A small multi-label image tagger, trained from scratch: layers 8, width 192.
Rows from block 4 of a small multi-label image tagger, named by matrix and row number. Rows with one number belong to one neuron. Each number is 128 + 32 x the weight over its row's rms, rounded and kept within 0 to 255. All counts start at 0.
After each neuron's rows are labels from the 100 images, of 14848, where the neuron reaches its largest size: "responds to" is what is common among them; "patch colour" is the nearest of a few named colours to the mean colour under the peak. Only what is clearly more common there than usual is listed. The data: made-up waving flags. In brackets: how many of the 100.
# gate: MLP gate (model.blocks.4.mlp.gate.weight, 512x192), inputs 0-95
# fc1: MLP up (model.blocks.4.mlp.fc1.weight, 512x192), inputs 0-95
# fc2: MLP down (model.blocks.4.mlp.fc2.weight, 192x512, transposed), outputs 0-95

gate.111 [139 149 163 142  76 114  75 155 109 121  75 104 161 154 131 116 123 185 145 155  92  90 151 146 154 135  61 130 122  85 143 118 153 100 136 113 102 130 152 119 100 128  57  51 124 187  91 180 134 146 114 137 142 148 174 147 152  93 115  86 128 129 170 143 118 120 146 101 127 110 160 141 143  46 104 167 132 130 136 147 142 139 140 104  97 114 173 121 110 160 111 151 160  66 152 145]
fc1.111 [ 93 147 134 212 115  91 119 161 132 162  67 137 165 158 167 163  61 104 201 111  86  83 136 172 153 142 123  47 100  86 179 137  94 135 153 124 109 124 148 100  93 198 161 147 146  96  64 125  64 126 128  91  96 110 136 149 113 124 100 172 195 131  89 124 134 170 145  71 133 178 158  73 112 111 110  93  68 115 142 164  36 108 111  72 159  95 155 159 143 175 119 118 144 130 128 157]
fc2.111 [159 168  56 107 131 194  97 125 110 122  44 101 146 116 107  90 125  82 128 105 148 125 108  77 128  58 150 131 156 165 115 149 208 157 163 152 124 141  87 209 115 148 117 211 140 141 167  96 101 155 101 105 127 156 102 155 128 112 131 123  86 193 134  88 101  91 142 131 128  83  61 169 104 122  88 153 110  89 134  86  82 156 108 129 152  99 188 113  98  98 131 148 102 106 173 137]
responds to: blue (95); red (52); rhombus (44)
patch colour: red (35); blue (27)

gate.404 [151 132 146 103 126 129 101 162 103 144 124 120 167 165 156  86 114 137 108 162 139 113 155 114 144 182  90 201 167 181 142 177 131 104 111 154 110 128 111 102 117 137 109 136 169 134  76 123 143 101 141 105  89 105 181  96 146  88 141 126  54 153 155 137 108  86 193 194 125 120 110 148 129 122  78 172 124 142 147 148 139 195 193 163 105 143  93 169 145 145 102 113 186 120 122 126]
fc1.404 [ 79 107  80 142  97 144 106 158  98 217 188 186  93 152 132 177 136 169  82 113 132 150 168 144 158 127  73 161 167 109  97 147 122 119 169 164  81 166 113 105 180 134 107  77 128 126 177 103 146 142 155 133 128 122 142 125 154 112 132 144 159 122 154 127 119  94 128 134 148 117  97 138  68 100  68 146  70 169  94 161  97 104 164 116 155 148  98 146 154 154 165  76 107  96 140 130]
fc2.404 [162 143 116  88  80 157 122 140 149 103 143 144  70 117  60 144 104 160 167  81 169  74 158 136 101 143 124 149 119  87 127 174 186  98 133  81 126  82 158 150 110  61  79 143 132 129 128 148 150 151 154 172  33 140 120 133 123  87 159 120 135 122 210 178  93 133 121  79 130 154 127 101 126  83 156 128  89 125 155 109 197 124 114 166  81 153 209 158 158 130 148 110 131  85 159 112]
responds to: grey (76); pink (55); purple (48); three horizontal bands (27)
patch colour: purple (33)

gate.232 [157 146 116 151 167 119  97  94 140 129 114 125 179 172 154 126 145 144  55 174 114  79 127 101 191 102  55 155 163 139  71 172 124 128  85 101 143 105 189  91 167 118  96 126 103 127 129 148 135 140 102 187 134 162 188  84 140 109 126  98 106 120 145 103 115 125 144 147 173  64 153 104 142  86 117 199 150 136 100 119 120 231 110  41 122 145 110 139 123  88  85 175 176  80 181 152]
fc1.232 [139 189 104 134  97 102  88 152 133 171 155 156 120 124 130 188 173 102  88 117 192 103  95 139 156 185  86 134 113 105 120 167 106 149 100 137 129 147 161  82 112 118 144  62 147 181 140 141 102 133 113 144  83 185 127 146 170 149 142  95 116  81 147 151 102 131 103 107 138  92 149  60 115 103 172 192  87 205  92 129  94 148 160  91 140 134  89 109 183 112 129  84 117 120 168 216]
fc2.232 [172 165 145 157 180  89 101  96 122 120 118 129 127 118  77  76  99 130 165 151 122 134 158  81  99 199 142 171 122 126 180 146 157 117 162 149 150 100 149 130 125 117  61 116 137 121 123 167  58 127 102 139 127 152 102  97  94  89 129  94 162  91 124 210 139 102 114 136 135 118 149 143 146 131 107 158  92  84 159 107 158 102 210 160 139 157 147 174 146 120 157 123 151 109 194 103]
responds to: blue (71); teal (54); diagonal split (38)
patch colour: blue (43)

gate.219 [125 114  90 137 147 139 114 117 164 146 146  94 173 152 168 118 161 113  68 208  97 113 150 110 140 160  95 182 181 204  91 123 133 106 124 137 124 104 123  56 152 135  99 121 142 118 130  91 134 119  76 100 129  97 178  92 139  67 144  87  94 103 112 109 110 121 156 213 164 124 124 142 111  91 101 125 161 163 176 155 142 158 100  88  86 104 118 116  95 141  80 112 199 117 106 122]
fc1.219 [112 100 126 109 105 101 133 139  55  96 171 167 116 135 130 123 223 168 128 150 130 100 193 120  89 156 182 154 180 131 137 102 108 111  65 169 124  54 108 145 146  92 154 151 131  96 115 133 137 162 176 165 128 121  77 136  91  94  91 153 118 162 127 126 133  97 106 189 134 150  83 135 142 117  73 116 135 175 198 146 151 130 135 210  80  93 156 164 185 145 123 121 157 151 112 147]
fc2.219 [128 151  67  76 111 152  92  75 142 163 166 113  82 107  80  83 182  59 122 119 193 148 168  98 164 142 198 143 131 203 132 155 141 152 126 106 152  86 143 134 113  69  90  91 101 150 202 112 133 140  92 137 164 114  81 154  97 147 148  73 181 113  92  91  98  99 114 144 124 118 170 143 160 137 191  89 131  98 135 152 137 168 148 125 142 135 171 136 110 136 201 150  98 108 140 109]
responds to: grey (86); pink (73); green (60); quarters (37)
patch colour: green (27)

gate.390 [176 105  96 130 157 136 135 142 150 148  92 135 137 154 174 127 143 148  78 163 143  80 156 104 155  96  97 201 157 133  75 179 123 117 143 106  94 120 174  76 144 119  67  84 106 147 142 158 162 113 114 133 162 115 198  67 155  81 125 100 146 148 188 161 148  84 142 140 137 138 150 180 100  82  75 173 135 123  93 150 152 204 123  72 116 146 164 123  91 141 114 123 163 120 190 122]
fc1.390 [148 142 101  68 116 115 114  97 137 125 113 119 101 163  99 107 170 123 116 143 194 119  86  91 168 116 142 108 135 124 141 115 192 191 132 122 167  79 141  62 120 159 189 180  70 149 166 134 130 109 158 155 116  68 103 119 129 140 147 111 148 123 125 132  99 152 110 125 128  91 153  87 133 133  65 123 130 114  98 130 188 127  77 119 179 130  83 136 106  46  77 140 128 158  65 181]
fc2.390 [104 106  57 137  92 109 191 126 170 147  95 161 126  85 117 160 146  90  85 129 183  86 144 123  93 150 184  94 152 123  85 125 149 123 182 100 150 114 114 131 123 166 124 158 143 174 171  87 110 145 131 122 157 127 143 151 123 141 130 131 110 106  89  41 117 101 144 125 144 132 154 185  95 132 188 101 192 131 169  75 127 112 107 144 143 107 149 156 142  49 133  90  74  82 159 182]
responds to: black (62)
patch colour: brown (47)

gate.286 [179 123 167 127 133 160 102 165 118 107  74  92 170 153 156 153 158 117 127 152  91 149 129 163 159 149 118 127 139 126 153 141 129  91  91  96  94  98 198 123 155 122  93  96  82 124 141 196 159 119  83 150 123 131 174 127 147 110 125 108 123 119 160 172 179  73 185 148 119 135 136 179 114  73  98 181 109  88 143 142 133 204 100  84  92 137 145 113  68 111  98 106 192 132 140 126]
fc1.286 [168 155 121 122 135 110 140 147  78 114 119 117  42 134 164 170 154 139 154 114 161 109  60 152  98 130 143  90 116 118 128  88 129 129 116 116 136 149 157 138  86 175  87 126 173 173 106 175  87  92 119 110 105 126 175 187  62 123 128 189 164 142 107 201  96 126 122 127 144 171 113 131 125 131  50 109 105  93 120 163 116 126 215 112 106 132 113 174  84  77 186  65 124 111  77  89]
fc2.286 [ 95 226 101 116 147 109 122 127 177 115 129 113 107 126  85 140  85  84 151 100 155  68 182 123  98 144 103 133 155 198  78 109 141  80 149 171 133 108 111 173  93  98  75 124 174 119 157 155  29 109 128 137 183  41 108 133  53 126 174 111 158 158 116 111  76 169 137 148  80  90 119 173  88 156  93 149  84 149 149  88 130 132 127 134 168 102 165 119 174 127 148 167 163 118 151  65]
responds to: red (100); blue (86)
patch colour: red (65)

gate.54 [142 132  88 137 172 149 146 105 139 132 130 123 115 154 116 124 140 154  96 174 159  90 140  69 178 139 120 161 171 139  91 165 117 144  93 124 112 166 158  80 153  97  79 102  84 156 106 157 153 114 124 146 153 148 192 100 155  98 119 124 131 151 152 125 106 111 146 161 104  64 136 139 161  47 108 195 131 111  99 181 128 214  98 122 134 147 168 121 120 148  73 143 155  83 161 148]
fc1.54 [151  82 211 132 111 121  93 111 159 125 131 100 138 122 105 165 139 115 127 107 172 167 106 142 168 119 152 105 100 116 107 119 152  78 129 179 147 148 108 131 197  92 139 127 158 153 170 172 163  92  77 163 108  94 154  80 200 132 195 100 122 118  97 148 119 159  91 126 160 127 149 147 131 146 144 109 115 144 129 104 136  98 142 146 125 203 144 115 118 181 153 191 127 180 124 121]
fc2.54 [203  76 182 153 126 164 103 121 141 161 130 128 137 139 110  95 124 141  79 115 132 164 121 102 131 148  98 129 166 123  83 133 143 159 110 107 115 158 121 148 161 183 126 117 172 159 154 205 165 105 170 180 157  75 122 146 179 140 148  81 148 139 121 162 132  85 124 128 181 166 107 108 189 111 102  99 111 110 117 133 106 127 164 110  89  91 152 166  89 153 103 123  78 117  95 151]
responds to: purple (86); yellow (54); rhombus (45)
patch colour: purple (37)

gate.509 [146  87 125 164 118 158 126 153 122 155  86  98 168 147 172 149 148 136 123 155 135  96 131 104 169  96  81 138 169 128  97 177 102 117 146 109 102 159 164 142 125 153  76 114 131 145 140 151 179 113  82 158 161 114 176  49 172 110  94 106 151 157 141 119 102 128 147 153 177 101 183 168 148 118  86 112 110  77  95 154 105 200  88  77  83 167 133 130 103 144  92 135 184 115 182 160]
fc1.509 [111 143 154 149 169  59 200  96 123  74 126 136 118 115 132 112 110 119  75 148 119 158  84 127 148 145 180 137 157 143 183 103 165 143 101 151 145 153  74 153 101 109 155 113 166 128 124 127  78 174 130 166 124 158 169 143  92 100 107 134  96 106 207 131  64 113 147 104 125 138 167 126 140 138 151 166 157 139 130 147 100 108 159 143 121 134 131 109 193 186 104  93 115 116 144  65]
fc2.509 [145  99 147  63 106 155 132 103  95  87 124 174  82  98  48 123 152 145 132 164 127 103  91  95 126  99 127 128 139 216 137 151 125 140  99 125 194  63 119  98 153 117 157 144 119 185 172 124 152 126 146  92 132 156  99 127  73 129 152 114 126 155 165 104 116 206 103 175 119 179  91 104 165 144  67 144  57 153 138  99  75 135 130  64  99 117 145 131 149 162 171 127 106 167 105 174]
responds to: black (74); purple (49); ring (27)
patch colour: black (33)

gate.340 [150 125 119 180 170 146 109 145 143 164 109 129 151 129 218 139 111 150  88 159 117 107 118  81 156 113 105 139 138 101 142 126 147 100 105 122 101 153 191 106 150 117 118  88 127 103 120 139 129 126  77 161 120 166 154  57 143  89 105 102 132 159 160 145 109  79 151 169 170 125 107 166 124  98 124 166 122 118 103 167 128 199 134 105 111 151  86 173  80 134 110  84 129 136 151 172]
fc1.340 [ 91 109  95 139 132 170 136 160 168 159 108 130 159  90 116 137 136 130 116 148 113 125 162 109 124 122 143 114  87  92 130  89 106 184 130 191  67 130 178 119 174 114  91 100 149 146 148 113 136 107 156 135 111 121 165 103 130 108 136  79 135 131 138 117 202 165 115  58 119 149 146 143 103 176 117  80  91 103 185 121  69 158  41  77 163 164 138 100 207 138 145 136 147 103 152 194]
fc2.340 [176  93 171 125 101 104  93 154  89 143 150 114 192  39 164  90  89 157 125 121  90 164  87 130 153 126 122  91 159 167 163  99 139 106 162 166  81 204 110 105 141 118 141 125 154 131 104  65 159 146 140 118 130 112 133 146 113 130  58 139 126 146 159 128 103 148 102 121 127 109 152  30 182  75 131 142  99 227 103 115  93  86 115 145 132 181  95 114 116 149 116 147 141 156  84 102]
responds to: grey (90); green (54); orange (54); three vertical bands (26)
patch colour: grey (69)

gate.437 [151 128  90 154 226 114 101 135 171 105  98 110 151 139 167 135 104 111 147 168 182 161 151  91 167  91  82 136 227 110 171 139 145 166 132  82  56 122 185 127 126 100  84 113  67 170 117 171 129 137 114 111 139 128 134  97 130 101 113 186 142 140 105 144 159 113 155 137 110 146 108 165  83 136 110 141 127  90  97 186 106 158 146 110  97 147 139 100  42 120 105 145 128 118 142 103]
fc1.437 [134  64  97 143 158 184 146 167 173 206  97 123 185 129 129 182 108 124 180 126 149 128 119  95  98 134  98  78 175 101 176 148  82 146 150 162  77 146 144 146  78 179 114  96 118 143  42  81  79 119 107  33 158 114 143 100  75 162 108 199 170 152 107 108 161 114 159 128 114 164 134 179 124 142 112  72 191  95 113 177  96 151 149 152 142 156 107 131  83 141 114 110 122 134 117 179]
fc2.437 [149 103 162 123 100 164 151  66 139 132 123 169 186  74 114  94  99 123 160  66 123 123 119 129 104 160 124 115 116 131 121 120 104 178 177 182 138 124 155 148  90 155 174 129 150 143 156 128 111 100 183 161 108 139 154  95  92 123 118 148 135 132 122 172 149 109 152 172 157 149 122 119 174 109  65 160 180 130  63 135 169 121 197 137 183 103  72 152 135 106 170  84  80 130  98 204]
responds to: white (82); yellow (63); offset cross (28)
patch colour: pink (30)

gate.307 [145  97 119 144 159 146 117 123 139 154 121 110 143 163 124 161 145 166  92 172 154 131 143  77 163 138  83 187 178 136 111 176 139 109  97  63  73 147 216  88 173 153  97 126  99 132 120 211 139 121  92 143 169 141 194 121 166 112 133 140 141 136 147 133 133  48 168 159 127 101  99 169 156  72  99 147 137 103 134 182 115 182 137 113  79 174 151 125  61 173 103 163 186 119 155 135]
fc1.307 [167 113 127 171 121 195  69 127 156 147 112 148 117  34 104 125 134  97  99 156 163  79 103 190 120 164 178 124  99  88 145 151 143 111 168 100 109  94 124 144 116  74  96 132 176 115 160  39 143 125 112  79 151 150 129 136 133 134  94 135 116  91 179 186 151 139 159 164  89  95 144  92 135 178 117 114 119  67 128 120  86 103  81 154 127 114 152  47 136 135 119 150 136 134 112 209]
fc2.307 [152 166 124 110 107 169 151 179  76 137  45  88 175  76 243 100 117  89 121 218  44  98  88 142 155 123 160 190 149 157  90 103 187 156 126  71 148 199 152 134 110 182 119 153 105  82 110 119 131 118 126 145 127 147 124 158 139 154  95 104  55 138  89 139 118 125 113 100 155  90  97  61  99 115 183 119 185 129  66 122  79 100  90 116 107 134 124 133 133 102 116 152 116 149 142 110]
responds to: red (59); white (57); upright cross (27); ring (26)
patch colour: red (28)

gate.224 [126 147  97 139 130  93 121  63  92 146  86 124  79 120 121 103  99 165 111 140 122 135 106  84 207 101  99 194 148 129  84 195 178 145 125  92  94 147 154 125 159 112  92 160  74 122 152 151 191 108 119 183 135 121 221 138 207 131 119 129 126 122 112 106 149  75 168 181 136 122 168 127 144  97 107 187 128  99  82 133 117 207 109 101 131 157 150  99 103 137  88 144 197 113 137 102]
fc1.224 [113 117 151 117 151 120 132 146 118 186 181 164 160 132 121  73  97 120 139 130  98 139 155 143 157 133 136 158  96  91 172 110  90 125  68 172 190 140 159 121  81 146  85  90 155 142  21  92 132 187 166 120 166 156  59 108 124 140 151 135 132  94 130 167 141 120  49  73 203 132 122  89 127 123 121  46 116  95 114 149 150 134 123 223 139  99 124 166 168 128 139 158 118 129 178 124]
fc2.224 [ 63 178 109 124  87  62 122  99  66 112  83 149 128 164 126 173 142 116 159 129  89 138 147  94 161 138 137 142 134 109 113 144  96 211 155 122 119 156 131 103 159 148 139 127 127 114 158 119  66 119 207 129 145 137 122 115 107 149 112 131 168 108 123 151  92 105 177 170 115 171  65 123 159 152  55 125 123 200 149 158  84 117 154 137 154 173 174 174 148 145 113 205 114  83 142 139]
responds to: purple (91); white (84); crescent (29)
patch colour: purple (33)

gate.337 [149 171 180 158 166  67  97 131  81  93 120  73 108 103 145 152 165 136 122 178 147 125 134 141 132 111 111 131  72 146  96  99  89  78 155  79 150  70 178  95 156 121 141  91 103 162 158 180 136 112 135 145 156 182 152 177 111  99 148 144  86 185 108 138 167 147 124 115 123 141 132 148  90 104 149 132 156 133 138  98  91 162 154  99 172 156 100  79  96 152 166  87 122 110 151  61]
fc1.337 [ 93 149  80  81  82 153 147 118 138 129 124 144 137 133 106 119 133  84 159  59  90 144 108 123 129 169 184  95 136 108 164 127 150 185 123 165 110 179  80 185  88 101 146 167 180  82  98  73  92 158 147 108  90  89  58 125 135 173 124 132 173 101 118 138 114 118 132 134 122 140  94  77 144 166 120 122  79 170 142 139 110  67 142 186 103 125 162 139 195  99 126 156 115 145 101 140]
fc2.337 [159 137 195 152 138  23 126 149  68  86  95  86 131 126 150 147 140 123 121 179 113 128 125 168 162 111 118 109  97 131 122 114  88 108 180 103 139  60 177 110 156 134  91  60 116 153 170 189 136 120 153 164 157 139 166 155 114 112 136 119 109 130 125 169 165 132 121 157 148 112 141 182  84 140 108 150 108 143 119  83 118 145 163  89 147 176 122 119  80 106 163 103 127  78 147 113]
responds to: red (100); flower (25)
patch colour: red (39)

gate.70 [165  94 156 105 149 112 157 125  90  95 132 123 163 135 123 135 142 136 123 176 175  75 126 112 177 107 142 172 136 111  82 131  77 113 111 122 162 108 164  71 153  99 135  98 120 166 154 155 169  58 124 159 148 118 179  90 192 113 115  61  69 152 131 139 109 147 160 160 145  96 189 117 151 119 161 155 144 141 137 101 165 204 140  71 144 126 101 161  63 105 129 153 216 138 126 102]
fc1.70 [138 123 138 146 103 123  92 175 119 140 116 155 172 110 154 116 134 144 102  95  85 111 109 159 125 119 133 106 128 141 103  70 129 127 113 160 112 150 165 137 188  69 149 160 139  93 164 172  90 148 140 156  96 144 141 129 168 110 133 155 173 112 169 157 137  77 154 147 142  49  95 133  95  99 104 192 162 201 143 121  76  91 185 181  46 127 145  85 167  64 134 166 108 116 119 197]
fc2.70 [119  69 100 137 148 120  86  84 149 104 151 147 199  43 123 150 162 122 117 143 107 165 159 122 140 126 114 107 176  68 105 126 122 187 155 124 123 138 170 168 144 134 134 151  89 170 147 136 107 145  90 153  95 137 143 183 156 145  46 112 119 142 163 162 167  97 173 117 150 157 149 134 134  52 167 126 136 115 117 150 129  97 133 119  99 106 162 103 108 119  99 123 108  88  97 125]
responds to: red (91); purple (90); three vertical bands (41); circle (29)
patch colour: purple (25)

gate.369 [151  94 126 161 145 153 118 156 128 169  86 132 167 110 140 136 132 136 139 148 125 102 142  83 175 129 113 105 203 109 165 148 136 113  72 172 120 145 182 114 133 151  50 172  88 123 116 159 114 132 106 159 140 151 163 100 157  99  94 122 155 167 149 102 145  76 132 111 115  99 132 146 186 118 128 170 100  70 112 147 106 197 129  82 101 135 165 138 137 120  98 118 196 116 150 153]
fc1.369 [115 157 140  84 104 162 166 144 102 125 132 151 135 118 141 111 181 160  89 134 134 111  85 120 155  94  97 168  87 142 103  78 117  95 123  91 119 112 118  33 118 211 188 152 153 130  94 110  99  55 162  89 118 117 166 165  96 115 215 126  25 131  77 114  99  95 154 142 148  92 186 105 158  84 123 113 168 129 100 137 143 135 150 120 148  79  86 100  90 117 151 138 128 128 138 150]
fc2.369 [ 83 144 134 132 153  73  98 115 126 131 124 133 116 114 150 134 105 148 148 151 133  71 152 142 191 118  91  78 148 120 150  88 111 124  89  96 122 112 157 117  85 137 104 110  79 166  81 124 128 136  74 162  90 107 152 148 148 128  80 190 157  84  98  83  69 155 112 102 174 124 159 120 113  98 118  60 146  94 149 157  94 135 132  96 132 116 155 117 114 116 125 158 100 130 153 112]
responds to: black (73); ring (58); yellow (51); blue (45)
patch colour: blue (25)

gate.193 [143 119 137 162 145 123 158 126 135 124 104 150 168 154 163 147 120 162 116 160 133  52 133  78 116 123  67 141 166 116 113 203 110 115 124 104 129 119 194 107 153 130  74 118 133 166 117 166 168 135  84 159 112 164 208  25 173  89 134 123 126 116 164 164 122  82 152 158 171 118 122 168 125  77  96 152 108 102 113 151 124 233 148 110  98 164 168 146  92 137  85 145 146  86 155 151]
fc1.193 [126 120 104 113  79 181 175 128 162 137 137 107  39 121  76 106 123 129 130  80 198 128 174 127 117 115 138 169 115 132  66 149 129  86 138  83 101 125  81 151 109 100  68 151 109 134 169 169 134 132 112 110 125 184  99  74 133 108 144 150 164 108 183 108  51  87 146 150 132 155  92 152 117 136 158 136  94 130 162 120 177 113 118 110  83 141 150 101 100 168 149 169 142 118 123 154]
fc2.193 [101  85 103 138 160 155 127 142 172 141 187 149  84 202 153 144 111 156 107 154 119 145  90 135 125 191 117 128 180 109 119 134 122 134  70 111 164 174 107 109 150  62 146 121 111 122 128 136 180 130  91 115 109  88  94 109 150 150  91 138 123  68 121 169 246 140  54 138 176 105 115  94  81 133 159 120 142 153 141 127 138 111 133 175  75 128 129 111 164  64 116 142 124 125 179 131]
responds to: grey (79); green (49); yellow (45); crescent (32)
patch colour: grey (62)

gate.69 [ 85 107 170 125 127  84 133 158 113 113 184 132  97 135  68  99 124  83 165 165 162  95 128 141 139 130 118 175 171 175 157 166  88  85 157 144 147 162 121  99 115 113 144 181 150 144  84  54 133 150 172 134 171  58 113 147 114 121 152 161 123 113 113  95  80 173  63  90 118 149  73  86 184 144 198  87 115 118 145 128 136 110 100 173 176 123 123  97 139 170 163  73 169 147  99 103]
fc1.69 [ 91  75 154 128 168 102 167 186 131 109 174 121 108 161  86 111 118  97 142 209 172  70 144 146 164 114 120 182 178 160 160 161 101  68 147 140 149 164 147  82 129 123 143 178 125 149  94 100 129 134 149 113 196  61 143 121 151  90 170 167 114 110 104  94  94 137  67 102 135 142  95 105 176 107 164 105 142  95 146 158 149 134  58 168 176 132 108  79 108 173 131  98 161 135  92 118]
fc2.69 [137 169 100 157 105 114  82  85 153 128  91 144 121 145 168 133 129 150 107  78  87 203 100 161 133 141 118  69 134  85 123 107 150 160 120 130 132  92 113 138 121  95 122  48 129 133 164 149 123  97 106 151  84 127 140 127 115 193 117  75 119 125 140 165 173 142 157 149 160  85 181 136  56 152 100 133 125 132  84  71 136 155 190  70  82 141 133 146 152  71 141 137 102  98 143 126]
responds to: purple (80)
patch colour: purple (32)

gate.507 [157 151 168 123 153 159 105 154 109 127 138 140 157 169 162 160 103 183 140 170 146 106 146 143 159 145 108 165 170 123 124 132  86 127 116 119  73 166 149  64 105 115  56  93 118 138  84 133 104 131 135 115 168 153 123  91 130  93  96 120 155 119 114 204  72 132 157 118 131 111 103 163 173  76 113 143 150  83 102 182 125 142 132 136 125 131 158 131  75 155 129 144 138 122 133 121]
fc1.507 [150 139 179 112 141 137 125 198  92 134 146 134  99 135  44 122 159 127 161 145 186 155 182 120 147 161 125 129 182 144 145 114  93 126 165 108 135 146 147 136 101 106 104  62 115 129 164 141 127 156 148 105 202 162  93 136  73 105 162 136 183 181  87 117 103 147 196  98  96 166  81 153 176 113 140 101 153 107 127 179 129 127 153 178 166 148 157 105 118 195 123  77  90 155  80  98]
fc2.507 [154  94 171 158  91  58 146 166 117 159  84 115 151 124 148 101 113 104 142  79 120 160 140 139 142  47  84  89  85 118 174  75 107 136 127 140 172  49 149 130 118 150 127 128 135 127 100 196 146 167 131 117 172 106 132  95 146 156 189 152  75 150 108 118 175  67 163 123 132 163 153 155  93 180  88 114 116 112  96  95 150 131 200 110 163 126  83 129 173 134 156 132 114 152  77 134]
responds to: black (83); emblem: no emblem (76); border (63); many stripes (33)
patch colour: brown (53)

gate.124 [169  53 117 188 130 151 121 168 121 157 127  88 135 150 153 136 148 184 117 149 108 109 122 122 133 118  57 128 155 113 128 123 174 106 106 118 113 133 149  99 165 165  83  94  87 126 112 205 138 100 111 152 109 149 227  73 146 139  95 108 128 156 132 133 129  82 129 132 138  72 133 161 168  79 107 164 122  99 100 196 120 193 105  86  89 136 117  83 100 155  82 144 150 131 177 174]
fc1.124 [ 98  92 127 135 128 168 138 102 195  97 122 165  72  93 104 103 128 112 109 110 106 107 132 161 143 178 132 193 132 118  93  74 117  95 156 108 148 168 124 155  83  76 168  79 178 109 102 165 134 134 190 123 138 156 127 103 182  88 156  39 149 128 131 156  87  66 123 150  93  62 118 127  83 138  81 124 162  97 164  92 146 111  81 144 107  97 138 158  95 129 101 156 159 167 135 110]
fc2.124 [153 155 130 133 126  90  94 186 165 126  66 112 113 103 147  65  89  95  91 192 169 141 166 182 136 137  99 117 110 123 122  45 120 152  77  92 105 146 108 118 161 121  53 133 135 105 158 197 167 160 139 102 139 118 120 153  99 130 114 165 139  91 185 159 127 167 148  60  84 125 110 107 123 131 109 143 150 114 118 159 142 188 191 151 109 126 140 146  66 140 114 126 116 152 134 132]
responds to: black (68); purple (47); star (41)
patch colour: black (31)

gate.338 [129 151  80 132 188  71 100  59 186 106 105 119 104  91 149 101  79  87 116 143 145 161 101  91 165  93 118 126 151 145 168 104 175 151 113  61  73 190 144 161 146  96 135 144  99 159 114 150 159 159 117 136 143 149 104 157 122 146 111 182 141  70 113 114 119  90  99 163  84 176  81  91 155 146 145 180 131 157 126 166  72  89 104 129 101 153 185 148  73 154 132 163 123 131  96 139]
fc1.338 [141 109 112 167 166  97  80  93 170 137  86 125  96 117 124  87  86 117 106 180 146 143 122  98 183 104 101 154 196 130 181 128 187 126  86  71  68 166 155 138 145 110 101 130  98 159 103 184 181 163  94 146 136 145 148 122 154 102 111 141 129  95 156 117 124  72  97 170 135 155 107 109 166 112 118 190 130 112 140 204 100 133  85 134  61 146 181 135  64 186  98 133 153 134 116 144]
fc2.338 [109 180 107 123 129 214 152 177  96 156 194 141 132 101  99 165 143 147 157  87 125  91 139 102 105 134 136 167  78 105  98 158 112 123 120 188 124 172 131 132 138 164 146 179 120  82  94  97  95 124 123 119 109 139 110 129 189 103 124 182 165 166 124 143 114 128 148 108  95 170  66 155 144 118 120 123 149 122 171 120 133 105 126 157 157 120 113 103 152 149 137 142 152 202 136 129]
responds to: white (100); emblem: no emblem (81)
patch colour: pink (39)

gate.228 [132 146 121 143 153 168 123 106 136 167 102 107 181 137 160 119 123 123  71 102 131 125 158  90 185 131  81 150 144 131 103 120 153 112 127 163  76 122 148  81 117 108 106  93 148 116 125 176 115 114  61 173 160 133 188 106 146  62 138 105 155 102 194 142 112  79 171 123 152  87 117 139 119 106  94 207 141 115  88 129 142 168 145  82  86 126  80 132 132 108 111 146 177  98 178 162]
fc1.228 [ 97 119 141  82 156 105 187  86  79 138 152 130 168 140 110 123 153 121  77  99 113 148 103 158 172 140 124 180 129 152 118 117 175 102 119 171 136 145 122 168 124 128  93 157  83 113 116 135 164 137 105 164 102  78 215 138 112 132  87 121 129 147 141 152 119  90 168 106 171  38 182 110 168 138 131 122 137  92 130 131 135 138 108 187  66 197  94 125 136 128 152 158  79 123 170  92]
fc2.228 [ 90 137 171 173  92 143  58 137 128  87  87 148 117 145 136 122 127 177 138  40 118  90 161 107  67 106 106  58 104 118 104 150 152  82  57 131 122  97 133 151 145 180  82 130 110 161 105 126 158 143 180 197 121 104 164 104 195 169 127 141 123 187 187  95 120 148 150 108 171 165 105 179  93 151 129 110 120  79 142  68 166 117 126 110 190 116 135 186 116 140 117 155 167  47 118 144]
responds to: blue (96); yellow (58); diagonal split (35); triangle at the hoist (29)
patch colour: yellow (29)